config = dict(
    horizontal_flip=False,
    encoder_channel_attention='eca',
    encoder_depths=[2, 4, 4],
    encoder_avg_pool_shortcut=False,
    decoder_norm='batchnorm',
    decoder_widths=[64, 128, 128, 128],
    muon_scale='match_rms_adamw',
    nesterov=True,
    orthogonalizer='polar_express',
    batch_size=128,
    lr_schedule='wsd_sqrt',
    decay_fraction=0.2,
    adamw_weight_decay_other_params=0,
)
Rows from block 5 of the encoder of a small image FSQ autoencoder, named by matrix and row number. Rows with one number belong to one channel. Each number is 128 + 24 x the weight over its row's rms, rounded and kept within 0 to 255. All counts start at 0. Numbers have three digits each. After the name is the row's rms in percent of the matrix's.
After each channel's rows are labels from the 100 images, of 14976, where the channel reaches its highest value: "top examples" is what is common among them. Only what is clearly more common there than usual is listed. The data: pictures of board games with random positions, seen at a slant.
# convs0: first 3x3 conv (encoder.blocks.5.convs.0.weight, 128x128x3x3, standardized in use, each kernel summed), inputs 0-127
# convs1: second 3x3 conv (encoder.blocks.5.convs.1.weight, 128x128x3x3, standardized in use, transposed, each kernel summed), outputs 0-127

convs0.125 094:137100140136184114111136154093110126126129159136152134115089108133174103112143139128158141153129173118131139110168097104121164104153143146148087099126135091090132114119109118117123108100100145129097095144158131154141116120120112158134118121116146119135159101152122146100140157171143141081107152136170074105074144112108131132152114157100134139109126143133105165148144140052179152126115
convs1.125 089:152121110134175106129135112171130108127124094112157169113115140166128123120184113111099135120136120148126121120082112094102166109122135143145125119139148117149148105127109111103111110125122113132125107126150131139137158080110080120105161140150112135099164131093170077119131054097088141087123138139117145120109154125122134137115163133134150127063114073156077095117131109129137090127112
top examples: noughts and crosses

convs0.68 089:164158158123113160131183149130122116140152094098136136125109117119149127123158140129132091140118147093132128156129120115122172087124141125142140123137113114193145112151157135170157125157148096111074137115129132130116126124116088114059169098126134135118109112129122134166118090072115096141113165140083143134131127136084122124122155143149139089137099133134171170079103100158129105145116
convs1.68 080:124094143139132125113136104171123094164146140107140128065151118115102165118148153127163125095122121097152088108115107135151140103130117164149107130120097106111165123127105120101121145118132166168087103103126147092144110080095124129126076077122115127127115086116119111116121168100101119146142143133141145101101148129153120092137182113117125175136137082136081082157136134097119134112137
top examples: digit grid

convs0.7 092:154105140155122168136144104147114131091118126106184125095092137120128070165131167104145127100110096106123114121147066096110128105124099136143125116193145145138143143138105097128126124096131104109154146099137112150131146131130114151120090136135074135144130094131148138142147172096121137148109127144136122185106149101128146138148140156162123183136156164139118115090102096122155090156114
convs1.7 084:144132099132139120180129101128106147140166112161108150123156103104137130136129102103114128153131135097134134163154136128135180146155139108157158116103144126126118131141154134140156125135130110148142149152164186121105133202125146130157151121136152106158124176137074130142147061147117140106153114125120134128139129120096076161069108109134173121136108150118158146101159100145115128159092
top examples: digit grid

convs0.27 094:147123149121141126163094163161079092092067129116139089120139112106118130114105150106131148136126144094125125133161112095130143164151098126123111101123149104120171136147143109164150098112116107104145138123179119097139123111153095133183119092117114111124097190166156122144140137104185111160144148138117134105116107144115120115168158127122186145160143128105100108135083136124131146124121
convs1.27 093:159122115204148149147105145136134145136173142154087157145130161112139135174143154150159125121163154122131142161136117157119141146135197166140112145118153109169121117146120140128144150123124152151147178102149126145119116170160118150155112152145151176151166113144125137136114158137145145107076124115130159123155160129122160102133125099139134093144146127136162145149155168114160155131169
top examples: digit grid

convs0.101 105:143118145119124137155129106119110170143157135186169126083165139134075136121142107115143133133153169164185156173111109156090107099187113158134106132099156084126137138078112107121114111096100135125149088100132137118123122160119128122140122136153162097143099110134122134109117150132138145135137120157133170137164164117142116094081122125118138157104107119122141111091122108097140102101097
convs1.101 086:124092133113111119108075120109106083129106126149124109140130121104126121173187150118146084082115062104094135120101127149151135117103124142119106125152138126139135130132175140155142106095129122109124114108134085119098153118136138146131080110150122172127155133133135083128111164111111138085106143161086105094093117133142133142135132067172120124125155129151103083141119149134125180133112
top examples: nearly full; stones on a line grid

convs0.9 109:140145111085139136142131130114118146104135052112120153114133101160114121168112133076109121140118117155145138118181134075147108140150120130169142128063154146124134120146142098145153111174125121148120133138122123118102153120146140114134102132131094106140116176088126102162179143146093123144098119114146106153168135115116091144124187143110125159141131166106141093098094134153127139114094
convs1.9 098:091095152119142094070080132123161101104119125125169130138123128106123128125120173148148125146076188140132121141145130165140130123127121138140126185160157120144155156106117119137121131099130076119108129104144115127133110141093129099121135140123145097097173152114103130096105102156172123133157117105166164123119105137158149108133139141130133089113141088137134076162149078148116096153157
top examples: nearly full; digit grid

convs0.64 086:137134145125142124135133128150127140055111104115100110103154121143120134085127160130122155130126130116128103136115095069108164128122127102121153117119133128167137093114119143106162137151185109135095135136133179150087120090131125151087104145134127147128129146139134160130153130180091104131113161139148079139147152153111147082143139187127181107094100110129124117115132101188111142130106
convs1.64 075:072100104063149150145138146144109096135151126109130100144093130095106148111128088101101104115146114073147083117115141145085151093112113137137124105119074094114120127096106118092112115106098155131138083108122157155119124090156090165107123130128098114123120133155131098109137121095125137105113081130129111111131113147132133127164130124136125171100098099125150155162145126123101086169142
top examples: draughts; nearly full

convs0.119 146:109151113101094136161173145121157157146146125137143098185122139106120137091178087123147155145121168158134096148092115121121137101134133115104104154144070097112145132123116119163148142137118107137116110136110113109159164147136075111134115104155126145111143095125112111120074130089094127120139155181085168143104114109146123146116149112131119083124133120172117151154149129114132183111144
convs1.119 121:122111114126138088125125128131114104082169127110091117127149101163148128102138147138126062137089126159144136107178113131118129150176157107123104130114139133123152140146135117178147144139153126112100195149152126126131093152111107148108114094102139140113153136120100188191087098114106118184081150123150114152145126108161129126117140133138131140147140167127122140092105142161139147122136
top examples: discs on a green board

convs0.114 113:143097136124124150125160094111146139065110128127094114155091136180138125130153168132105088109120137144107151134139082111166122117123123141112140164119127129145118143142138099152148083081104137107155173116146152146129083115105145163125113150115152135170124104155084142163072131119128138145142121109126112132144170172140146096116111107100111145075098143143085118145136121143166161142111
convs1.114 093:118133142153077139134103134167133114168145120138147119109140128149133096108126119118110135147096108083122105118072108180122121125134131134114086060102163108119136152111122185094110162128131138153068071135117110128109151087144122146103154122096113112146131107131152116123189163121108127097134159132132132136122108080091134100120168126122168087123150116147134142110111115124117137144136
top examples: digit grid

convs0.126 108:167128147191118091134122127128082105131133093092111103118135144126152131148129165123162154114131140070120116137138111098148107142062126142151150138183140156171096142122134097113117111109153117161173124163151124159136107121166149104126116119111103144135155146131163158078123122107131111111078098135099127169129119129130134121126122130121167152095149146100108088126142110165125106129095
convs1.126 089:106137117104138156120107139141116108152120113127112123098156103080104150063083114100123156117118127082151132119159123107113162142106129096148123118135107097124152140123128107103139144154136140139112125178120216149135131141142129178112125147132108135106116089125117140146181130147149138087166154131125115144123130168164142111119139153124107126099092155154177153157140112139064143130124
top examples: digit grid

convs0.73 096:125166158120125169155176159135137119119106136141153126135111133155100111083177080108095143171131131123122129144159103096136172123139123122107109113122114124112155142098084088099149166109141088124101110101138125140136152163123120163104104119115086091153123110096128127126120135151154121134173158117151115104085097124151117154107152150142126143107168150181104138090095113128131174118120
convs1.73 094:128151151146149144139123118103160137112147106150113120144137146153127120086108144167079149103151111168175159131104123110103111117124167118156130102147120130154096121112142141117118122113139178136153162160137135079137082119130110178117143151156130139119095113145124124174130102095135136135105114103152100158130119174101140107102103091141118092124096169128145177134128167143203138121125
top examples: discs on a green board

convs0.1 091:154133119156149128119194135122168154113163070107163104161116094158133111108122137148136138139128132126153130151125149116117151135140130120080114118117170129149146116104123088104135090101164135095092080098125120134113135127112194119108130100151103127157137142146151074120108095080084143128136134149137091130120151146183131138153151166122110137079131143129094134134123146149123113141106
convs1.1 089:169120070070107113133133089140125092126151119110076166126106144143112137092152125107127137104150127114094127093088111139079109096145113132139139097118089124132142101139103098119105137124116147132088119130103113124122140095132114132043142129133160136142135107107169086114120116139142166118101155092144110113166142098091105101100130123107131167132102154098122168134128149111136116135122
top examples: discs on a green board

convs0.88 085:103139111091097107126107104094124118121110095119124100094146158125115126124137142129152191127154106119091140129136120131116135118150095112147127116115138111125135171132133115115150113137170111152161161159143127141111149120174105111061098135170138113121125139098170161173131149116132119116094142150121075184168108133107111140129136114139174140086171149088119115140098114167124170126100
convs1.88 087:146147100116072169146128144097132139117129143128147101153103129119167118151150167066123138128145119177125145148134126119159164125161128123205142158136152144142063109123106090115101122108113101134149103143126137151142105129122140134150159167111147089161144102094089117118100079100101101132111098111122127122134168072118142139141115146112123094142118118128134141109145093101115111137117
top examples: draughts

convs0.40 110:171156124139174133128125154126098119122104176161185134114101122115105117134143154075143122118163149126124099131160137147085114133125135128156118148137161114112147136120082131108113127114105124144133128134129147093117149174164123122189076110093128111115107141134150116096114142136141118144095152160183091102138097128111151098135119123113166147170132122082112119110086113082122171118124
convs1.40 108:178143107107170080156115160154076149079133115137128113187098088116144133108127140105187140142126149105082143134131126145088111149090111126109107136073089137158144119166178108135131147137127164129155139142131130115140148101117173112125155123145143139143132136124113176133143142132132159125138105145104126173129114174119136115137130152135096139132127121094099110085161135141133149106130
top examples: stones on a line grid

convs0.76 087:153117125124087148090140148090151145112124100150166105123186141123086138082109110105130133114150145149130125140129132123134122123110114104120116097125128113116124131102102119127135087119133085141136145104133179164145087102122123155131147178126116148140121049129127111102147126128136110158103127144142133191140143173079160085140111118153175113139149106107142149133183134132126175119129
convs1.76 088:094113128151176160143144135154122163128094148095105152146120099115117167140135156133154140091102145129136123131126125119117148114093170113126156122167082125119104110113128138094138145143125094105110117113119127107111160168123177096141131070128132104120093132143066134086067155114137130115118097124102118128133108136134125084094098113119092152146099172156098154123123087113092145143134
top examples: digit grid; nearly full

convs0.60 095:144111127126130062122079132155101118141117199159147156139102126128129109130126132124108121149121115086097111141158137088116159120144148139132106123139141134130166108166099122134136125135127132139095143129138165105114143114108157160150134087068161103126113136158107120118208110122125120116139128131177081144094084119106128119135152120116171093168164151120125158134128117100137118153097
convs1.60 081:099171151109164143139103121139101141172110148128151140192152116113109112149151162124121150103138121141135120142088134136116171110183165100117104134176118121152107103159086131090097117142111108125140152140097165112144146132148116151154147155137117125113120096143116139163141105143101160126124096134085162112120100084092161139105156141101127072136114098090118137124142117167140135094120
top examples: noughts and crosses

convs0.115 095:142170133132128159099151122111132082121106133149136138133140122142112165144095113131122159111118168141106113138128153137135160052119101101131125150112149148123150111084114122115129130101125147197096080121111150112124136084174127126123160100158147150123113115083164146100177123113093120122132130146103147110116126187167151104145122096107129117143116162072153152099134118119132125128156
convs1.115 088:152176137113132156122159146190125147124174121136159131145131127149113148116119107143182087138111116149132136129074133175158134119100143133121108102131148114124054134160142123103137129160149143125149168137129208103142140133118167130142136126115114151142132107133143129119132128168129141155175160158109112112144093138100137120099153157130117109153144132122069119140113103138161127113171
top examples: stones on a line grid

convs0.80 105:094132097096138144150144151136162194121184113164133097148075109184134140133150133118110132134142164161150129145122113132112118110134138130149124093109092117138140098132147125046120121122137140090063147125140137136125133148091131145114122121083158147127138120092105102144123128166128150126146114103130119125127128085107152104112115147105134107107156140153128145125195154138142136110086
convs1.80 085:136132112136111148126150134103128087143160128143091128137125135147086127064149119128150124103107122119095148097134125123128101115135104088107119114106116145152112109117158131173127083100159172127107121118132127102135048106130144129162127120136155135145156123174105102132124111103175162113127109128149111164173137102150100151076072080151094136126108126109139159149101131126110108159122
top examples: nearly full; digit grid

convs0.17 092:135118162148177086139138136152094096153123094150125162127097120140137120179145118106139123104115153101109110164164105114124153169135124123169100088149097106149130115091153156111111142118144092146137091094172112109130128130098173119118125110148079163117166085131150115158142116098141139141132158159126147128139073125135125147138132122117130117103153092140142136146082131114127070163130
convs1.17 068:155132076153158113153097108097135096157188141119137121111136140142089141094142139105166141104103129106126145124091139147141108109095147116113146174129125087139165134133105153154098131132109162135124120083123148156106136135127087106131088120104154130161144120171113147064087144119115108101125139087146102135126155105114108108132134098186105152146130095104126118153152143129147153105165
top examples: discs in an upright rack